Weights of a small image classifier: moe top_k.
Rows from block 9 of a small image classifier, named by matrix and row number. Rows with one number within an expert belong to one neuron, the router's apart. Each number is 500 + 40 x the weight over its row's rms, rounded and kept within 0 to 999. All counts start at 0. Numbers have three digits each.
Before each expert's rows are labels from the 100 images, of 14976, where the router gives the expert most weight on average: "strongest on" is what is common among them. Only what is clearly more common there than usual is listed. The data: rendered made-up planets.
# router: router (model.blocks.9.mlp.router.weight, 16x160, trained with AdamW), inputs 80-159
# gate: expert gate (model.blocks.9.mlp.gate, 16x160x160), inputs 80-159
# up: expert up (model.blocks.9.mlp.up, 16x160x160), inputs 80-159
# down: expert down (model.blocks.9.mlp.down, 16x160x160, transposed), outputs 80-159

# expert 2
strongest on: moons: zero; crescent; phase: half; cracked ice world
router.2:483560492546460424537517496447519488504498550504428495501459444475543523491505471491456477554486495514441504530461481470514433452521467563454538528453551527584493441559444509474490454562558523454539550505529600450456512565416549537438539572
gate.0:457482477468505546546516553520477419497525520474523548506578506557494506526426486489491505469495450567506426505460465487494564480473476497584522435571485536488504461488495467542493483462513530439504449490528494538534499495504517499519473426
up.0:480504489529497546537503502595495510454509593477519540443501453514521452505472489454502527474476523581545523497503560474529572437533525487582478483642535485511462482554568440520547445489540554517510445510556485515454500547491547527544450500
down.0:438477566474490437484496448499502553515529545514454490533524424472466477542539505439527406469543544494450468481443487496591472489506518515543518568458483540499453500520492515519485503545504427540520463476515524502476496451484505521456530562
gate.1:492528505496482560489460494544476458474507521515524510590410447482455517541536525516514522449509485478573464500490479506523419530543468516383529479547467481465506477536485541498476527476486503552470441498436522452477471473456548513501492497
up.1:543533441506492554521453475488531503557467544524549471504440456437463495460487497484465502462493512518525472506530445448505454471529456550495563486546528490558552415549541532445474474533563547497423439500507526442436418569464488518496514509
down.1:418503560501502559468506510488477418440458438548527522545530522514470523464529441518505498478548471542443488507538550517453495504522530584515489493449558488564467465481513421474505441519479424443525484433459473580511510574499489488553488549
gate.2:461481462507437449543517427520467434490513562531546506503556535542504462528512520444578480531482451555496527424530505433465488484550493390493472526559508495531432491462428499510481450515448497519511442564569546542503415504467558424512462470
up.2:509496554524527569511488604513523546446525460511440496477455457523489492519491486518406565466580496477479515571487517513563536522467552599459528428487485474449513532450523499488523490466558466487494536444434481453506579503548517555502513511
down.2:557509479461483534485483452509465481427526479521529446482480453500407464496565508490463544502519510509539491501522534499528553434587513520474519567470504498447515457420537489505458448489513525520455476488511454509519534541511496526472529518
gate.3:503523483526509538397454498474495485475524487502471545442482567587468504473525469556525493535486534539562539474541538534491484489396503526494502564563433542433470522455473467481463554498421465525574560524505489455529515413476515560434563527
up.3:453481503516521511562471475521484573525555558545477505508516525461437504538549473479444523439514571535477431557475490496526529521582518523421587481496506497466575432475504563538473482471546549509443448507459519505511501529527456531486468463
down.3:500514542597434531380496453510510506486573463435513511413534517482441519521501555455531539577457449461558498456514543589467510507457497456471483507453542560354541545543478578515477431505498524511571436525429449513519533531491544502528496450
gate.4:464453498449399497512485534595502506530501493500520460541444460501495518605539506536528488495508489490546477483424539474491435514530475442518440577535416536397446550451508527538474560516458492505466515513482559528519416506474502406439480425
up.4:511534529528422499578516546511494494483473570485515501500490533450529520484467522489472507585423473487566493445460506445514488486591457470501500551503487536496470475449539505489494546526532522496463419494484471499547504554395547438526534500
down.4:553576441560534509493477461516436444507517502561547512531510524479524525411511492484473498440479520516492574496476476496440494470542478434502519514519486517627514523468529502504483436515481513450539467432572514514510532463527510500490546582
gate.5:469513530495546451504479515493493579530477429502508492503451473497479561513543506511550482407517551497456497451445500457544489562448518548443486525491479557519538457457539577516538512509519479506516542496505526411504467438514463521421541467
up.5:500484532493539465463486484465501562480494403513490498479458511521487530483523471488546495427541565487451508423483514485542505578460529554443439479458524525496512498465516528533596509507502467511542589471531522424508486421523474519402531483
down.5:638569506515506545529469511567495504515472487492515479526567495478511464566513510510526450527562510534571431497531576530475495504383482523487512518501510513452545559544492463517472578463570522473472464526488466482499565482506524506449465498
gate.6:466466477477558476549527532561489551513513495519483507548462512512420508518512553520416489453534465446538495480454483512384502492582545491473518530570537480484494492472447504530533486491490510481592453515485484541484443528481465482500472492
up.6:530549481486525540479460523455492478497457521426506549513497489440650530486487375475583508568494527565468474546555513460562464507456441468532549509393487524494518540537470491490495511495485551545424551439498528471507533426530480500501502548
down.6:479419390523490486536518444481495511446551468423499513559493535508475513436509594507462478461475451493430499476459451492465481432547486470509618476568486503498476465493476529535524421509492518474498527495493477485523490508489526510503534552
gate.7:496509505437529458470488499504417504464579552562524472516464515494388489545495482459507520502563606507471560508508577546480443516556500492413508514472549514425452517467500510526504469446482475595546496514508570468508543523510460486421457513
up.7:522516497484533448520495519528464502363577533560548457440522560426473493555490508513441468464537478577470503539577535521498547527462566460545538514493536516468524533498528507569473462456433446558545489472496477521510624477536482505458502532
down.7:448553594548475540557522514541543523521455520518488446494461514575448545606475549533564490513527522441586507505467438453503523500475524544492474517458492481563505493493539453486493508491554512568452478486509468560475440494530511467497432543
gate.8:495500559461502497465515471532484494478534496509532468460457551510464487542551495528539528543475524486470480526501548539483508573438494474417507473443444550451548531472451569510440504481491461492409505498542516432512411439523478444464473544
up.8:516518458469368480520541477508509462484479502498516474474532495487513461491451510492467469463516467519527524531499519504459516424543516446566466466592528486527480522465524470527579497475457519511547483529476420617505554504510523514464458468
down.8:549531492545511540488525518527482479507502542518488551497530436547556461494542484480536511501527497530461513553418512480477507460511562492514493490509478514467462447527489542526570469494506512483530499486597542494570493466519477519462513534
gate.9:479549536509476460464571531479502509562454502585499454422587536491497514480492521438476441571491581497451560482546525546545499481493529497555562537467559507454481498536517416493514432544430503508506495553543557527490518592518559515564496519
up.9:564414470505471545552444535501569463533518486402532528580429436552527556515485496510565553455582457450483443505485491468468513497489485556427423460556475499496505490509528497522428588491554448492527546546467496414488431475448509488432556531
down.9:488533481588486494536496465451501485443512498504597548458511463470514540497531590483483417500510463464478464450457537515382500444472489498501498453467518530561438470448482452511488462473529516477450503529441519555492557469488518483516562500
gate.10:454467515463490484505488504548523521478522517532473504520539479483497545528515501493614548412516444400552521537382468429552468502508510458495498493540410506506513545496434476495529528440492505576504504499500483490517456482473507559538506527
up.10:467548492544496524563447511517563460581554466504536555479447473479515513533530527467447505525488578441436538453540462549541495445473515451506477503569506456497483422521566483443388533491500525492541519543509543513535430575456503505442458486
down.10:510351580497496478493520508476488477494478507438464526549494553487523477564508486512480445492516499507502534534497449510520497546515485519516424446499535479539552528445474548411513538469444486539528501580497544437521453472525506542546550488
gate.11:519519426454538496536472547463489451516537477501536525545509490398528442509472535547477502411490524465483485520523510520528404452488481498500496470557502489461491471464519500518564481477492530574513395510450418512511535481458572486550538492
up.11:512592420462536507498471522523476442484461484439515580562516508454538441435457541546464495488457588505567527490508450438517456500496506413544506535493475437509459506432498537522584513467509491537541531462434533530491542491457602480464522515
down.11:586512470512505481515560476497458473436450491542525511466539474501478459503515432489497493443476574552467537483423491437516522474439506491516467495433540540475518574462610543512501496418535451509496517467535492510444565505538515497503485429
gate.12:461479482470487514543517550447454478526542522523553522557554508486507454575485527462523515503516495515479525485426517562523555517529457467524431459463534518481462457456533470526475484423511492482587514502539426545558469405547498545563444462
up.12:484525519450430499516515418478505543466502529470441492520556478487507455514541522548456538523510410520527529576487454499536549466521483456591452478451522576503436501431550495450427526455464539428474567488484450559506501410527504542412491476
down.12:558493521480472459517519527521514534557569521537516437500547545464553551396521490546516552471525485437540483491479483458543457583505486514533519530530480549506536560475518560470495454538526447549513515494512477517550437477476503530550476466

# expert 6
strongest on: lava world
router.6:544420511498565525488549417481490506497500463478512500535421460471470505506519460481494480546459460540457442533564463509505412507560514535454462461433516426551551498477518514460473472552485509502526586525478486456435443558492446545512528527
gate.0:462459480493499517452485503610468512489503479477536509604553516443557574513483432502501479508539481470495530574502489485497511530515475472511450500462494518486537423453456490532565412474563551456433434511468578486489479424491450456484458479
up.0:504561458511478543504474521494569443497501516454502475483518454549500459511455508555420549440447525506505562433453447591524562471526512497501494466483552419452507477492526501532502507494539556430552461529479476560506482527516470571484445492
down.0:520500369531506519498563560553435558444491479456498528505503459490408546414507517532488469545464501452472510442454503521556526493518494515461490395427472554433473541516541553495546497557507466540509481530539476492487505540517512524454461485
gate.1:565441433503442547439516442426568439516486521529485504495481571471440498507536440544497506565562509450565512549429479465444560483418487452559411510481549408450471492493529495452483567485532485447542537471557493474523409528539472430514482477
up.1:500457526452517510568500494579503492554496509560478555488464483411499495509456601499502512458467475494485490555497472503449477443547516542509553495544560560540455456455576515556466437492444492502528468507494539469544462525522458495521428433
down.1:582509495493492460461459477510493521397489518514442487467514430491508501469458374466543453482462483507469503454457541452529503568512494543441521489582533518538445536432464538521514522557555512585485503512475472516532509469547448543503507447
gate.2:507523458475534465526544504427486509521485489529456412456495520470536514474501503519471494438566545521489570558557463533448501513504542564499564515527500559544508490532550534537512543458498462553583481427494475533465566520525493517574509503
up.2:505521503523528528412488490484600504542484554462531504488488567499460476496475413481492552468533570450597534479457438488509514468559477537455474483568487442501561514632499493436495531478521489577513430526519456453469511532517541584568524516
down.2:497495537535565450467519415488486493473519538488479489492554479486354601538542509512491485476509515532510546488473522540380496518532531473523592505549534545498557466520531535459525512500526475509507480535525466508533504550499522540504538494
gate.3:470502512508456447513500567498463481521561463515511419473559494513483542543531478497497494503542510493392543524536568523495589523462493491488523505530476542481579515463501447560629484427520495461481458490522503504535551470478490437556434482
up.3:519510509486526381447557452485439543465549492547439453425541471392508531501529599572531476521530467433531584498453534475487477471547486507410490470503538495520471508580477521469547536456454522439555511519541482507442504521447442490508489495
down.3:597397494564476499577494500503493478468481512434515471498523469541542520507422454461455564410517560522546477504504449493481563478460511429561479512417518477479553456559515451569487497554479431490508516479509532540433492494460536490510528502
gate.4:481518521456499456430481434535467442505487547568532517576557508499549520542540489466479550510566476484566547501446537534503563501475482492474519524473425438438482531524575515549546416462450478426472495547463577539545519496509540484538473443
up.4:496452513472461504499472580557481499487508560446522516605505530509510487542521363493470512484487527584427448427452586473496502496469514494464457514500508502519532452503505447525510520466533431563532555522562492501454549486469499457548501505
down.4:536567480487527556512534529532460509467537484538538508530552477486570471513446513556462454542499530505529506507433528526533555507423471457502471537533551552536469516534494414455500550468493541471512512470449490517432483547551502465481484522
gate.5:513519464528454531497450524437535494484501489549509574552518500535480552503503547533402547482519526484501418503519519571475519501469496552528571527477506492418521538497491512527507476458457489489455511496427482557516476522519476541497483456
up.5:504535529490493418506496467520457505577524460443506492450475502511580473522541449525579489557482432444502530501481462458550537517475464398484463490465468519498486495435506476484494523526536554441552490447514538470538511430478455477502502490
down.5:412520498484525493508468478436602540449458491499552508495499592528465554538475458464469557470540510454476467468500395514415512475512424502495510497544524526522460534504543466536592497556487542472465447475412521521546463505449529493559454497
gate.6:501607435531453407457448551502500464458501499465526458450439497519584598529541543538522427506521529458460514470489552583555440473388524553535551511479498477451471501508508500535511491492441498530499454472457461542500525485445567507490514492
up.6:456514440454427514467473532541504446492519483472539513592554489486533548539567475508456488511492514553527555555485438505480509494517490452460501481495506532533573449518465524526571498474515423521509493479518376525533528467469441449474448430
down.6:461513542413523482417475530475493467449506453441494555432511586494520476506527462528473476452496491479577499515556455469489505515456453517463482522508520488585423501495559555450507464554427565521429501481527564522514554465562496505536448475
gate.7:451488460510530545549515553507560406506542484532530536514463523526537502505501471563487458544574449456514530471556477511434452478508583494488472441568525471487427499439527558509463451469544432462499487514526514489498464511588476499440491505
up.7:428524556502446486492494530554488484523534519520518455540525498464590532553483495425490500540420471515533558494521536479521525481466485478470532514494480523533542471545555416583529450532472458504569555502477502512516515536483557472519450466
down.7:524496482510520537504462487505584484526541417487468518566513499607466489556557541501438522552463462467537546504519460501500461458463473492510492501476506518424463441508509481485465510457494477518496615400516558428475496474531538470497476507
gate.8:477477458582509476522403501496529478539492451480515582470588469472552493488507477471501497452511481509533497475484452459488519457511486471496452499536499471501459505507519570497532534505483493518483506451427437518538547494532539523498447446
up.8:513450492556504462476439455505553493506486505558446609535587448451467428471533502485471512454471497552546466502429434434453477481512455468492488525512477491537409452462456518497531538530467444571497599426424453486486533503543562500509517484
down.8:562602552493486564398542526448444476444585474486488479546437543563468487490466518463491488488417455417512428475556518527579536447488510449523471483424514494452490457519450487501463494561561494540520569533497440527523451485491446512551462499
gate.9:494512502490546511466500497519470486455579567488468510591518519505507456547434491522493509590472604527456583495468517551528493559471512523532499454459536522493485462476528501561481477448507566503530475450534481488550483410553505489440451464
up.9:495472590473448457561455552490491485519466440542505394455518523493471548568574498518521478395543482449481461506509504517468537496446449451450510519545438501452506551536477520486539493488492481460517523527484552514529532459558544491533511476
down.9:504487490483461566507493463471470641496504493530519490474511500600432566527491500522452480478516465489546481475494500479532565529536517444553512523538504460471567492474518544525532476469603467495413485538506485525445455466502506492466441439
gate.10:515454540545560471452501493550490488516564540487485436470506569505513537591554453562562517505531426474457436591468526498473559552444497513440436435511459472536536468517528492517505507459570481487483482518593500445495465500487528537471476438
up.10:465589475549442498514562547436481452499486477441490519557513428527457545466464484495464457534504538449545579469540478540529478454518539540498530528524532533466507573438520474483563500457460573474505547526436507561532594541514540467423521523
down.10:540472460519507474579557483523555577497489525475532495559500485391506516572515509511548507470539488494440473505507548508506504562571513579483514484435510474548480497495457552503551426513546484553490530519535490514559423478553472499503457456
gate.11:462499452438506471466402538580477429479552559447503489556543557558467497541497545546455436475492475527524536458486511504462474447461541404515504501496491539502499478456468471534528541468537526505504511561469586494543489498449518504514441467
up.11:555477451535479516510487538468443528520495511534484517576516449438466499472474429553518528544505523510523453492530461498506468485540514551461520519476560580485466540579538507506472477483438533525508510425449431534531537508579513462533509490
down.11:518538472512431527591462447452424622479452485501552473491540493470557460490450436504509500474512518577502522589514559483470577535497475488540478541490468477484465511530521489574531490485506523467484558490565464444489550507492518450543555526
gate.12:446467552462587477506432547512461480497528484530446510471508506461473436557475554449524486473418524561484538539504542471486475481566560537437541560567521523477464467522541519479452477563487417555551475539535476488499511544468502501520453516
up.12:481557497572497537507549524534506462432542530537574490529514472495546466534535428545520511504608472467519504468499514589520517520466489537535491434504504543511496539537481563507515446396513526484490451472526446515524552455519526516517430405
down.12:461430465573480491555497476513566494509507564533545537508523448498469528455535500444504594482506562484446480528495484476476539494550476489480514469453491496496467535498470479549516569499457511469455504465519510538487520502486516474491475504

# expert 11
strongest on: moons: zero; crescent; cratered rock
router.11:450548516527462469544536501451534456479443482520442468575470413470512451508515541496520531554533444586472450463527476458434496558513493487459465515448508468541563505534429463435480466546518485456544564536572546485456458528451507496495494496
gate.12:493502556487560514497473538519506519525552450571506493454479498499498576602477451501482476482487561432450536512469479498574530541483552505555526505472430502438467568445465543577556428494491527463472493506450529534531521486574452525440491483
up.12:480453519488542508521451507467498587449539487532487488517454483485569608516455451469566469526505492479484504468432512492503524592529539523488521445532492486453550467519495527523518520499518525435527470546528464444504478542535461506498559419
down.12:496485503531516479466536481468558473458550492503474485456487582464532522493508502474508514415473451516530475566484489514516467458566517510529539511466496474468524544450504477588468482490503486456531506496451473507523458550526555470467591490
gate.13:480547498548456561578454530467526493567479484514542519513418460475439457481493472456456591507500553499505503427557457549467507573492473504475504457515575466472476480497542586461536548552479445489551484516442452487516486502487488524457494482
up.13:482553495504550530580491509489486547514488487521494560527371464467438496479575460495498618452470528490468464474524518508498480556484456501466466443481534516495518532496532551463494526481500475456536467492498452403530442485522459512443516482
down.13:498592467435459457532487523495548520504497496550514535540484501464510499556457511530474471463463520491567515496490512511606443440499455547502490553473535488524519468503508498505538527478433491531497536457527553538487500503529477439505311470
gate.14:510534497431515516518481511508454529466565510552595486585529519535468499558427471444504515511471512489471542573490456482539547465507479439538497503541455503446460490441519513573587479496403517531547399501457548522542515472569526515548449464
up.14:453450551548544489566470507589459482430546447453437415482527533451579495532478571439574488548473515502517472512461561445535458487571461483509473495474441501445440474528507581469443478482515554483474519542548583526510459539557498504498464460
down.14:582443476497480460527483555556511483491466462573448555490497512519444509503487527527508469541555480541561532478619522494561492485521537573452488479422446542489552455486483518512511416520531488492516463440454518518523516510479497491528485504
gate.15:492549502544482488499486428437537500529474519528444519410431536470514408509433502485423525505490564463451540554561494599514548454472563542526516512501580487477506506490574413510451458498460509473550484495451489494536541512538497555532484501
up.15:461475496490507411469509548518455492498534456462547473526574497497478576495498504491566457491568418475506457428472511434546498534531465476450449530515412489514528534552445575514604474512502475469480535570551486525473464504527431481380500578
down.15:539417575423537548461546454476429500544561548490529531522492561526543504433480522441459528508426522486479508555486432564439459472528531500456475515507513498604485485457516499426536518478567500498484420499462439492478471472517447484452583581
gate.16:455520504511529567510435512540476546473536484506551532584474447450532490538461396509427528469487556537464478513522483512528496543504510550548545482531467503498551514446499493534560476495571447523481473473519506541512429463485491580491473442
up.16:508452488475459486512495458574539496457499501465439523517466508530461512508564525499508538495469483524510521508484469455484543493570477496455531487543447475449438466496533517450420567506507460449469434586574499449518483528482506505473537479
down.16:420492446475499513413478503526503478521546547510462544460506516512496505514559502493510485467482532493505461492367475456490498481456518445520541433452471527501464519561507530438498541497552449463486507533504482546498465489462498482505456457
gate.17:547458509521574538485453516491487507455577516509453547478486479447523477481473508502427584462524490524439567565498463486463526511542510501464511411507503500487476523467484523562473468455484469538432522504533506431510499448510473472466533546
up.17:461492536525483458440504483526515570532456480476544516540435485547557498502479506487579440489548490434524512488486505492590481431467436541542451540471463437430542547522471434502527472458580496492488488490480545517538540552500525567515483469
down.17:475392517502506534530523420450462553479494499546480582586488536560528533550503588439531473476469557500475526492546429486509514506502494454504500524522531547447517513467520497527468427511513556499560555479554525492495516461483453478474476468
gate.18:497451523487567519467433591555534498480577525520478447478479486527449535560481553493533483515541496439424555532488466535481497517537477520455525440549476489427516467499539582506504465424494508547471470493528488511502435530559499523458527519
up.18:455568498562519502464461596488507542566580507564471444401441478471486538542547502541479547539563551485446497528518470594497454547482505570504518449514506471501498476598546516529478438392484503510491447532483430510512520519533509518523450495
down.18:493491478544495492414502445461512466517510501522481466472510404526429525454458469472524561498517500558492525571421465446504562508495511469517498567445497528510484594512477373509538519499508511544513491529460440437528503507499503541457406502
gate.19:509494530522447564509393422492523523548511566503513484421469453468542502499550538518479553556427490456482495555438472526516486497436506475525445464506512413526534438504551503485491531511555493456506482477459467494520411521517512523462503441
up.19:492469494468548482515580602552477516451503426505503504552572549570495522497474494481560475426526492525519491520525501431510515496550516495478547512565442538490510538462422444544537472458496517522463531519536554500461564508494491485544496548
down.19:504476455515518543476515436495433489531489432519500482527492555494486480432480504518497500509517506511480530554453459547457512503480487521494421516556521523604457481472514501421488524539488481479502444521583525499485462517467486485470588558
gate.20:490488508433506494446565572546502534469489465475483447500509497545463574519492417516545462459547524544474476450513557522536462595520544507456487507540418541460536550543515534523521516532508452576482502476592490475531551527484512485525487535
up.20:562538483523517542484524470484500503520557483495488421568479525467601485494544502499581509539450454414508414533530484464473502448469422526489489491425440482527537447510418511508518525500562544507467541501526489412462444475431413500445552519
down.20:583507461515510548460512493444462577404482557491532525488554579460464548554485497470572447473506462511511484464495496545591512430564469441540545527531479565537517512515589514550438434522449501458486475559517472515542499575508569464492542516
gate.21:503505442528474484486508471502471450479570489471571579533572426513531503496455494568460507547567445513515501441523532533443533495455498502570488471521503475544422485469532444571531475491470547476551454525526487550515532547497527493550489477
up.21:429508502584491419571419528481524515494463399469531539481465464439441492502536477505474505476437562514526514538456518479546469505476525458521564543465520489467493543509521488453486535497513417523408513499448465482504537442487543556442505506
down.21:480460456506517529434516433526422514510511514526554473485538510466430485456581513504530534478467534492428480540564499529466486493495491455508471507544495507565501458497529583439474449527451451471496462486484526480492522479459544490470541536
gate.22:497522517494560493531449521545523503511542473552517520560530514479496536534484400503499428455461541532475567513566534535505522495453624405523538524548492515431559442500511505579515478501481488535462475520538538474476477478436547487557486448
up.22:499407613405534512538520483494498461483585543481550438473557506516519507494464563504489477517475483466503458498380482459526545413445520441525442493520451535561444460525462504544536471504529461441496519512552560500509508486557557485451485534
down.22:509600513467539528425546515523423574564521474392487517597449549509506471554442500584489533520531487488483483537454490540560487439457511480549513513525505451524515469548469553478489507433481459503504485501551523544510544553514495446470508376
gate.23:510518518474481553497465495470489505479486456495432426555480493613515560458460489538516511458550517449489572475474481521476565572550507515516454482458568491436519460537548526542572486503502567514569506506509491466480526475519544484569492486
up.23:497511510503430439476495482549481470530503465470595504441477528525535464557475523528498441544500513453548402426525486502542426399464463465493512548517466464516429496513474500460439534454461509492482480471472499576523432552473455538414501504
down.23:533488500548549571499523469547351547513541522579567413570489571481522461415512563477506503481496461512476520472418485497427508543547551513453484475487503476574425415476503502468508492543502471469484434539527530518479431521573431470456556496
gate.24:474553536499480559519520543512510522513454567565532535556510481460417455485447498494438564497477419499475510512511480557464507542565464495507530467510493589534530526490558628515416461472475529572442518422455495474564546471502513514568442430
up.24:490546519617529546498551532481518420486507517512549512504459530495497494496485477452427547545563505432460521449571448558460509522581513561552490473568588444487473544579518542487488475458461484509539503474514477495515525575555519485613491504
down.24:535497377572498503540464464584499518505497466455544465522508435548460516467523533498490536563531503491419517520514455490471498533554489546475534508544476541500492512529520525478518524583510534540534498506540525565505519487470556551489482556

# expert 1
strongest on: moons: zero; half lit
router.1:470467487549515447480527499476513546547447533494491522510424432481517468507498489446443517536553486482479453523544509402457488539530526470541446532427495515557559514512523454454464501492473427444482548516507568496397458522464469455467528541
gate.12:507558557487479467544402570511448481490457430490534511479494505546481481513471513548478543441543499453515473463469442481583499458497475475555483500559483499427433482494537560527464520492493557527572436468494526531534532449581521541419491438
up.12:501612518486451472503528516527491517469421434470492474418543488497463444460426483516493536521519524486551506487468496490556504452511538482535493529509504510498466566511504559470489533521520536480558494428481481544502603506482494567441495503
down.12:572470462481358535529536558506505512498533516562477453511472508382528508459492554563514470520580504503520475471485488452443489493448475516473511503554494488552513533508521481558503500496517508522470428420503516499496448501536529452483519518
gate.13:531516503488540435486455515520488479518515542529467532495473460481515489524427569554427576516476467473476545537550461572500483549507524484484510454501494446486488493547566503484390496505518444505441480500494428416565425483411492503536525468
up.13:513584534413527453502430519474478545495501556528482546458423468494495455496454599505471486448410538533445534550573484514482498516479543533438540514448451479517534494553556510498383492562479469526451433542435420468515485494452470538510550498
down.13:524479480495548528491517484502477525526506474538527544492533488567517487490366498516488525529498484485565451462545613548520463493490530518531559493524467481441506541515609450470495516537517486485468495498535481457494438478466520481540402407
gate.14:562603429525546536438538545545567438435525493481543487450556525538492503484514466508491520560458486472475477523568502538469516516419437547449500447487559541533580456541521503521457504463522528542495453497514449503543510481500504512549471409
up.14:516576500593548472490535524510496486483472541506503513471558482508474477488473477448494477552495528499464558486522514547455521512475443606511450479496602498556538465572525524516472429491493464504473453513534431507572513491546481464480472439
down.14:472468583472486532519471470516540539580536435598502448525501582403487479478470506514520522540539577473586471487454530503538503493469507515550486537414496516549510469519530420478461557510496473452512451448505466475473427551523486485457502393
gate.15:520483480528502470509561475484601494485466537429516503512518468492439533471572500482431496498516464495550496529515538521400459458515493530531442511510501480511499506547492490446560533521557491564508568514523483449434506592485469490532531567
up.15:510464451499458486509553484475496486545499483458487514585514490419456573504545495478501497546495554466469506519412458565463459534431504502502476528479567487506466479548524441456578469513524429511494440552508579541456423554436512470488476523
down.15:517484519443499470551489465451485531466499513546507428518540412493445491497446550594521486471504512499494497562541524487570507417428463377474456519428545494530528494526538504492535577510455448480503515484459511505484426448505476524530515442
gate.16:478499476421476437560507502481426470492492480557557431556559547498543539569493498524536458444493476490482528512508555547511513520465565475500498497508474536511457454480486505580551456471484502531558542571456512505559526450555479482457450445
up.16:475534385464483544564482545522518442462465545442483498599553516512447475496532429441491496482471519533551499515426539468517514521506529473505464501516538547507518384557546525482441450559538520517482518522498432432530493498536535491469450488
down.16:546503514550506553496512522486497532516540463460511537468484496474544502545543515492476502537533464495561435472519458522582549450540504505512509509489471498440565451532449427438495490460456551429494525527513482502565471445498534544514438469
gate.17:497502507474543463458499541499496523517509402496510533484493595455440545517491501442488495444435576504467578498557493513513482545445516592481495547474502524465531515500535526530531497514485443530532517511487495464601507507608483513534506462
up.17:540569471498496440546467550499510525565457404454500443544509548534499535522480519541566525410484455446506519562477429485533455516524441496499516452490451510507490563502515453512533538486467548480442461477437525457533490482497614440536544510
down.17:593415465537539498611477495454449504468428418551529508490426452450477493509445492538517496464568562445519540500519521487498534480496493535453513477491500516527544589491605544516519457426518498497493527446487478529527484459521501517474460499
gate.18:479545482480607501494459531496471516451486476516489529518531480486517512480473413522575416429466532504460461580465491496556556521505509507551578487476482528456560495525535470549525503511589536534482501492509453456462518516486557554495472494
up.18:536519445464512462454490516464520516535441515489512510510484482528534490459498457510577399470514556555463489591506522457562522522482582506494542534500468535478581498577505413549489523573554528573463466466456428499456503523472488522554508523
down.18:543478594458534545497470531507537437552500535469487498546528472488545488470471549497474482552501475520490530516459483479536573493532538461472440514511511485486506473490504517486477483400506511471461531448489459466551502522478465536480582490
gate.19:501524499530514495452457533522539508500497593497497498516500466528459450493462483451427517485508528496475553476524494532459514457536459516455541474587572503529474403496524475485507465469558467527524494519531471514486502538443548481515498496
up.19:535517490541528595458508499513548496495532594481528499535476466521455457506484478442463516522552547459476553466476437480488530516508481525460523389593528512522504443543515478484453484460599500491561502512507473486497471584473543494528506473
down.19:498492447515492489553517494555486498494459483545549486548544557466410504424531545487473520559443485485485494549527491570459496572488499496487468522431496496558607476547507458523498507527549454499486420493504479521453482455526535431507513585
gate.20:484533445572560501426499498532514474483505449539605512554614528570546536489454441492464456466528526481460519446562567492516581477468519480495493498553508480464507520494466461517627485522519503476520435523543496554498543518461572530518506462
up.20:518476499410475479523513450439451466492475473485486472497493461543486509504591503545572522558523456492511475479452493455513392433508466490469456517451512470560489539552475511470488557493480486509514598524439599508485467505514420503438472545
down.20:566551400531497478499514525493463498474528528536521540480449464531516523502509538491394513475518462466457527473452561480469434461556479531497477524522491421493532536464453422477498521484539459512504449441472552510476524473505513487554461454
gate.21:501436515459537488477439497557535453534542573501501470464553565541539521525519458520493525490490503456469514437468524511524487418408540517494487539471475501490498551428484554539480507494487510510533540472506534505530492459509571501485490508
up.21:488535506527544491510492498465502539481501506485470544546523519466489527468514507502474581461553509405493540510586467582486519529494512610497488450527581550485544537560558533499524513482514493537540479457476402476565508496595628540537504435
down.21:497415513520507532460499497486454501526501484500549532468451477423514512482480478479540581451500579521538432417442573480550539472522498498493544537545537499427512431525539492509533444493543489508512569607563504498511502516419523485500517431
gate.22:551511457448547534491483542514450487478491556460499527497406490450504455474456539515462543468453574573548527487510497459455498493480551503509509549477502558520426470486473542578501523542545501463525430491566452439459567449487436520509521450
up.22:463501568439431459540481523473496521449483368501470507459449482537493456517503563477483478456575414513537504519472500471523545539489568479488551525523480511491461496448545495528551531484442517534526554446463569576471577520538611493496506494
down.22:510555546501442464460496519566481506453448490554515524511511542466537496442492503457485558444487515553519501524435441497423509495434522543512456514537520481587512465521503537463519496541553526502573438536582495516427495507523463517452528568
gate.23:514477492549465428563538468487545510572523419548481432414480565461546554565503434513511503450492503466445495582429496562500514478444551485571547533476525502455516469470525506574532509509462509530502506545443550488507544468519503568569535487
up.23:507519537500476556503534573529493429470497547493563499491459546522481451502577460547561524509531461502545493415482606556457464505449539426465443490542473516555515507497478567449452528452469416489494493550540477456518481525551530472478486512
down.23:550458518525501479530473474505544550490424514524519486549481428459495507595496482478531479401472501538472494470472529525473465465490476520540473493511548436588441513521501498439510589505397527505547484506513524549508501469477554471450542520
gate.24:487508533478484500565386516524478517510563499599508546469505428503543536502481484495446550474508426545506483521469435495504528525469467524501576463549473481485490560448589520552523480419506446464536459474478515531593536499468508518466457444
up.24:493497559468547484539444470459541472606525475506569513505474438488514515469511464495541552512487524500454528519501494502558457470509478471504445494521532406377501452561512545481464529474575448488495567543531483427523464558459471533480487520
down.24:510461443413484532464570399471477536456515507569507474451489556484476478511559549496498467496555509475457465479497473557543466539510499456502458501565531474427475504508493363569534561470530437485481541535461471506548447465508528462525442484